Rows from block 8, named by matrix and row number. Each number is 50 + 15 x the weight over its row's rms, rounded and kept within 0 to 99. All counts start at 0. After the name is the row's rms in percent of the matrix's.
# convs2: project pointwise conv (model.blocks.8.convs.2.weight, 96x576x1x1), inputs 384-479
convs2.60 101:56 39 55 49 48 63 68 56 54 27 45 53 58 31 56 37 75 51 43 70 64 39 51 64 45 30 84 56 79 64 43 44 34 43 40 44 26 43 57 52 09 49 19 52 43 52 61 71 59 62 60 48 58 65 44 71 64 56 66 45 58 52 52 58 76 22 52 62 59 31 46 53 60 77 57 58 87 31 24 47 39 49 51 33 62 49 61 73 50 29 63 54 65 25 71 73
convs2.61 100:32 53 39 31 41 60 39 51 55 98 47 29 50 39 64 49 52 26 32 48 49 65 36 50 19 51 38 00 23 36 57 70 49 48 57 53 67 59 55 39 39 41 41 51 42 58 47 80 19 48 59 55 55 51 51 67 38 52 54 47 40 34 83 40 48 58 48 60 66 57 58 44 58 41 45 28 55 67 76 59 71 43 50 70 52 98 47 66 48 59 43 52 55 45 53 34
convs2.62 100:53 40 47 80 41 60 47 46 47 67 59 52 42 24 29 53 57 65 44 51 60 54 40 34 35 68 54 05 27 46 48 67 92 46 54 52 47 57 60 47 61 72 59 37 71 66 76 34 63 37 49 68 51 43 49 15 34 53 42 43 56 53 26 44 60 67 48 42 31 47 41 63 48 56 27 54 44 45 48 25 34 55 46 46 43 26 52 31 55 42 41 65 48 31 38 54
convs2.63 098:61 62 66 66 26 40 55 42 41 62 59 57 50 13 48 34 62 60 39 56 68 30 44 29 23 52 34 00 47 50 42 60 79 53 49 61 42 57 39 46 00 53 06 52 42 57 63 57 41 25 61 46 30 66 55 48 52 57 24 70 57 50 29 49 61 54 41 64 34 33 55 44 67 40 12 65 54 39 53 39 54 40 40 19 62 50 29 70 54 44 36 59 64 49 53 52
convs2.64 101:30 47 57 42 33 43 52 58 57 76 58 41 57 39 77 44 45 12 43 48 33 73 29 58 25 64 34 00 51 51 85 49 46 36 42 61 62 32 68 49 21 44 26 43 46 28 40 58 33 27 73 54 47 59 62 67 38 59 43 46 54 54 62 47 48 54 46 57 39 60 60 17 60 46 32 33 50 60 70 50 61 38 16 93 52 71 54 59 62 83 32 47 48 53 70 55
convs2.65 091:66 57 65 17 72 71 55 31 46 59 93 46 97 59 51 67 44 46 58 69 27 53 57 75 51 24 80 44 59 42 63 32 68 52 60 21 48 43 56 54 64 54 66 61 35 62 51 51 52 56 46 50 61 42 70 46 51 62 48 26 57 50 57 49 39 56 55 63 63 39 73 32 61 62 58 70 52 55 46 51 61 73 58 51 51 66 20 34 53 42 72 84 32 58 38 65
convs2.66 103:50 30 64 49 73 56 45 55 63 83 38 61 74 79 74 50 56 88 59 18 15 72 57 54 66 75 45 31 55 52 25 39 29 54 43 47 56 79 42 75 03 60 04 53 70 78 84 35 76 72 23 51 42 44 26 36 41 46 52 23 27 41 47 52 50 49 69 30 56 58 58 73 63 80 39 50 52 49 69 58 57 67 83 51 70 51 64 35 45 70 77 64 38 51 56 44
convs2.67 104:62 36 41 64 34 58 67 62 51 55 44 50 55 53 33 69 55 46 61 31 67 57 71 71 51 60 45 13 77 34 34 50 33 60 27 40 54 45 59 49 84 33 71 56 59 64 87 55 37 55 57 40 20 46 37 46 41 43 60 58 49 38 38 70 46 25 65 54 37 57 61 56 46 59 34 58 43 16 45 69 52 52 56 42 68 55 57 39 27 51 72 73 38 46 58 67
convs2.68 096:69 60 55 08 50 53 61 41 73 48 50 37 64 47 59 63 49 64 24 58 09 31 57 49 44 36 54 00 57 40 63 51 39 72 50 48 33 19 55 62 27 66 49 42 45 23 20 36 51 39 33 34 57 43 45 60 52 64 27 27 43 83 43 29 56 43 52 42 51 40 62 41 58 68 57 34 64 68 31 20 47 60 43 19 70 65 09 81 62 70 58 77 68 51 92 49
convs2.69 106:29 59 48 81 38 68 55 41 41 40 54 75 19 26 43 37 62 69 53 49 54 49 47 31 44 42 32 93 45 50 42 49 51 64 48 49 67 65 56 63 63 35 61 63 56 76 45 37 54 48 46 43 30 48 29 38 43 58 74 53 42 43 39 33 45 67 67 55 60 22 27 57 76 49 38 52 58 47 57 39 29 37 49 30 47 48 60 31 52 23 36 41 58 51 56 46
convs2.70 102:27 39 72 36 46 50 32 41 51 55 46 66 32 48 62 38 53 64 72 67 37 47 43 45 70 61 30 99 50 61 38 56 19 45 34 48 43 61 41 37 86 46 70 55 69 45 63 20 73 51 53 43 58 45 42 40 55 55 62 38 24 49 36 33 55 56 54 36 47 43 25 66 67 53 41 45 61 68 73 59 18 45 40 42 49 45 69 51 36 63 28 47 45 60 38 40
convs2.71 095:82 75 61 54 61 66 41 56 68 61 45 43 39 48 48 43 54 73 18 75 56 36 75 20 59 59 38 80 60 46 29 37 00 57 44 67 67 49 44 45 45 44 41 40 56 48 49 56 64 73 35 54 37 44 41 37 41 61 30 54 50 78 31 47 43 31 76 39 73 32 33 62 58 67 45 54 57 68 55 31 31 48 67 09 53 56 58 78 68 44 42 65 56 49 53 52
convs2.72 104:41 50 42 25 60 52 33 61 60 59 40 43 55 26 46 40 44 38 34 31 44 43 32 32 51 31 52 60 27 56 56 47 35 72 64 64 57 48 67 56 28 35 42 34 56 48 09 34 31 72 44 59 83 52 54 41 50 48 49 40 43 62 56 16 65 41 60 27 44 44 37 40 59 37 66 47 50 73 21 14 60 38 32 60 32 17 60 53 51 31 50 44 48 39 49 39
convs2.73 105:48 77 49 51 60 60 32 51 66 38 44 36 46 67 65 45 41 50 47 60 23 39 46 42 43 69 38 49 47 31 59 52 39 31 38 71 70 33 34 56 63 54 57 25 44 14 47 73 64 43 54 47 29 49 50 39 46 40 40 41 65 67 42 57 38 94 54 32 30 61 29 50 61 68 28 53 40 52 90 26 34 45 74 48 58 38 69 50 72 85 32 49 26 43 33 55
convs2.74 093:64 77 76 73 30 40 36 31 33 35 84 53 45 50 57 43 51 74 49 44 76 23 50 24 41 47 58 63 41 69 38 44 73 57 41 75 57 57 28 29 04 42 14 18 36 44 41 41 65 25 34 64 44 46 67 49 56 57 50 63 57 75 39 43 72 37 37 48 33 54 15 59 59 51 39 64 59 65 48 39 39 47 58 48 40 58 63 86 38 38 31 31 71 45 60 58
convs2.75 099:32 37 27 51 49 52 51 62 47 71 35 46 27 22 37 41 58 30 31 76 54 72 45 33 48 67 36 59 29 53 53 68 47 50 54 53 50 74 60 51 60 42 70 63 72 77 56 56 33 51 70 47 52 69 38 51 44 51 67 62 49 31 45 27 52 60 51 53 70 31 48 71 54 29 56 39 49 61 71 67 40 34 39 28 44 72 46 46 42 42 50 49 61 53 39 25
convs2.76 106:50 47 17 67 66 67 77 73 37 49 29 52 63 41 65 25 76 47 40 60 54 44 39 51 39 40 58 79 73 56 57 40 78 33 46 45 41 48 48 60 00 15 18 54 44 44 63 56 09 61 77 34 52 80 45 72 62 34 84 74 38 37 58 61 47 42 56 56 56 44 47 45 85 55 72 66 66 27 40 58 67 44 22 40 67 66 37 56 47 19 54 52 58 41 77 69
convs2.77 097:71 34 57 62 62 52 71 51 48 42 67 67 57 67 49 60 69 75 52 46 32 33 66 55 54 18 74 55 59 43 53 61 71 71 61 09 24 44 81 60 79 66 80 71 40 62 45 51 55 61 41 49 80 44 42 48 54 57 17 33 60 51 37 49 40 44 41 59 75 19 63 50 40 64 62 58 56 36 26 53 51 81 65 30 75 47 24 30 46 21 67 76 62 50 61 57
convs2.78 097:39 16 51 25 78 73 65 58 61 31 16 44 54 72 51 48 30 43 67 32 30 69 66 77 81 46 42 70 63 41 58 56 27 46 39 42 77 48 51 52 91 47 85 62 62 31 69 56 52 76 49 41 59 36 42 66 59 31 73 27 44 55 66 55 35 43 63 39 59 71 46 57 44 73 77 46 41 49 32 62 33 54 73 56 63 49 49 47 44 51 61 54 56 38 79 71
convs2.79 095:68 51 93 34 49 44 55 15 36 40 91 61 84 62 54 58 42 70 66 50 43 39 74 60 59 41 60 85 51 61 44 25 64 55 48 17 50 34 36 39 23 38 35 38 29 43 43 26 61 44 15 53 55 10 76 43 53 51 51 15 39 57 47 24 59 53 41 52 42 53 46 31 57 74 64 68 41 44 37 31 31 57 74 45 64 57 44 57 50 42 51 42 45 48 63 58
convs2.80 101:35 52 57 18 55 57 44 28 47 37 70 41 33 35 35 67 32 42 75 62 53 40 52 52 54 30 39 99 45 49 63 47 53 33 52 48 43 33 26 29 99 40 99 43 39 41 50 31 47 40 37 57 52 34 64 44 37 37 50 66 41 60 51 20 40 34 50 34 30 68 36 34 39 37 42 65 41 64 57 52 23 36 37 48 37 62 40 72 53 94 33 54 61 61 58 54
convs2.81 095:58 65 64 91 41 14 36 47 51 40 58 45 40 73 62 42 49 72 30 45 69 19 71 13 55 60 47 63 72 55 33 28 31 54 45 73 64 42 36 41 06 43 04 11 40 25 43 41 77 55 19 53 51 41 55 34 52 44 57 45 52 66 50 61 65 47 57 40 17 70 33 39 58 65 50 58 67 41 48 32 60 61 67 47 64 07 87 66 52 58 37 35 36 45 37 60
convs2.82 099:38 73 35 33 51 66 50 39 62 18 55 35 38 34 49 81 20 41 66 52 31 54 51 62 36 17 49 81 70 54 51 40 56 40 41 46 36 27 28 52 28 44 50 84 27 57 38 45 45 39 55 42 39 53 52 56 46 55 22 57 45 56 35 69 53 43 29 52 57 47 56 41 60 38 36 55 66 56 65 58 49 41 07 33 53 73 13 48 47 77 56 78 71 50 73 47
convs2.83 102:48 44 39 26 57 68 27 74 61 82 35 31 17 01 38 41 43 29 32 88 68 63 46 53 38 63 32 64 32 50 44 58 43 38 50 45 59 50 44 35 47 26 55 45 57 51 61 66 16 52 77 50 52 61 57 48 33 63 54 70 53 53 34 37 55 44 49 40 53 58 25 59 66 14 32 50 60 76 73 63 19 33 24 33 31 72 49 84 46 45 51 50 76 41 55 40
convs2.84 106:75 50 56 59 56 47 50 47 40 96 44 54 75 33 50 25 97 61 19 57 74 55 34 41 49 50 47 00 44 48 43 60 72 56 83 46 42 68 72 60 65 68 50 40 58 57 38 61 46 37 54 41 62 62 47 64 49 57 53 54 41 51 64 20 50 56 53 70 58 36 54 51 53 42 53 56 44 50 46 39 50 66 53 30 50 42 53 62 59 25 55 38 43 44 35 33
convs2.85 099:36 46 40 20 55 54 51 50 77 56 58 59 52 56 84 41 50 60 44 30 29 65 43 42 37 64 54 47 02 62 59 34 44 61 62 43 23 47 27 86 00 50 00 28 46 46 72 56 45 43 44 52 59 56 51 34 56 58 38 48 41 51 55 51 66 56 40 44 24 59 55 44 38 63 64 43 66 77 33 57 43 36 65 65 45 66 37 69 62 60 45 61 61 58 73 37
convs2.86 099:51 63 58 56 53 39 48 54 51 52 34 43 65 45 51 73 47 40 72 54 21 35 28 52 62 32 69 58 48 65 41 52 41 50 57 56 27 30 43 60 86 70 67 34 36 50 36 36 46 61 49 61 54 40 47 35 56 71 38 30 44 46 73 51 54 53 33 35 41 48 60 55 21 40 61 49 39 49 61 36 46 56 39 61 57 18 60 41 30 96 74 62 31 38 22 28
convs2.87 102:61 30 47 80 53 34 59 50 58 45 43 54 55 80 62 57 58 71 45 24 54 46 69 48 62 45 58 25 48 45 40 43 18 78 52 40 65 51 58 60 41 60 40 53 48 51 59 53 64 83 24 64 57 45 33 46 35 43 57 33 54 57 56 66 53 45 70 52 53 58 62 51 32 82 67 30 60 33 19 39 71 71 73 66 61 18 65 38 60 34 39 58 39 55 53 57
convs2.88 093:43 72 55 80 44 38 26 51 35 21 54 59 24 43 45 45 51 44 37 71 79 29 49 32 32 41 53 67 56 56 49 70 38 38 45 84 66 58 47 25 48 33 38 50 52 52 47 79 41 50 48 58 59 58 47 88 35 49 72 74 56 71 55 57 68 29 44 38 55 44 15 49 79 32 50 47 72 63 46 62 50 36 39 61 37 82 65 87 48 32 32 13 72 45 53 49
convs2.89 097:38 23 31 49 45 39 70 48 43 38 64 57 37 29 29 40 53 40 43 28 38 41 66 29 37 41 33 24 32 46 51 53 74 76 64 30 57 51 57 66 31 47 47 61 56 53 37 38 28 63 56 54 41 67 41 45 36 46 61 60 78 44 39 46 41 64 68 71 45 61 51 45 53 48 58 26 55 55 30 43 57 52 64 31 40 46 25 17 51 14 22 65 51 68 65 60
convs2.90 106:59 75 44 99 57 52 46 33 61 33 57 58 21 49 26 80 36 71 45 44 44 35 71 15 42 47 59 84 54 45 49 56 30 73 66 69 68 46 50 37 74 42 70 44 49 61 18 55 33 66 40 51 61 52 40 32 51 42 59 53 55 85 41 46 35 47 66 41 51 41 25 56 88 66 53 37 57 69 58 35 56 50 68 19 56 51 52 51 53 32 41 51 47 48 42 42
convs2.91 099:31 35 34 17 45 71 39 66 48 77 41 38 62 38 68 41 49 21 65 60 45 76 17 95 47 60 51 25 43 53 71 51 57 39 43 36 42 43 59 61 82 51 82 51 59 54 56 72 38 43 78 39 30 51 62 48 63 55 45 38 36 17 59 51 48 74 50 50 51 53 78 37 49 40 40 54 44 38 82 51 52 27 34 73 40 55 44 38 49 97 72 57 35 63 37 45
convs2.92 097:46 63 61 47 47 38 47 49 43 26 45 73 42 69 66 33 66 85 47 69 47 20 58 50 47 44 48 54 41 56 38 46 40 47 38 65 54 64 45 55 02 43 09 48 55 46 47 73 47 49 39 43 46 50 39 77 41 56 64 55 57 54 43 54 58 57 55 39 58 22 29 64 68 62 63 44 79 52 34 65 32 43 72 62 56 61 62 80 55 35 44 14 79 53 78 66
convs2.93 094:36 52 73 61 33 38 33 40 41 64 42 67 43 49 69 40 48 55 45 46 65 34 46 51 55 39 40 64 37 55 35 81 31 45 48 66 41 59 31 26 43 37 49 49 52 55 51 50 44 26 38 35 54 34 58 67 55 50 59 54 11 61 60 31 60 35 41 26 35 46 49 60 46 41 54 50 50 50 66 64 53 39 44 55 57 89 55 99 35 77 50 10 80 47 69 39
convs2.94 104:56 60 56 79 67 67 63 41 63 18 61 70 43 64 42 53 50 79 83 49 47 45 76 45 38 56 74 99 36 61 37 44 64 49 44 55 48 64 29 48 19 38 30 50 46 59 99 42 71 49 35 64 40 51 29 38 49 38 71 46 56 43 40 68 52 52 48 32 51 50 24 72 63 72 61 70 49 32 52 71 22 34 65 58 50 41 72 46 41 37 38 35 64 25 64 46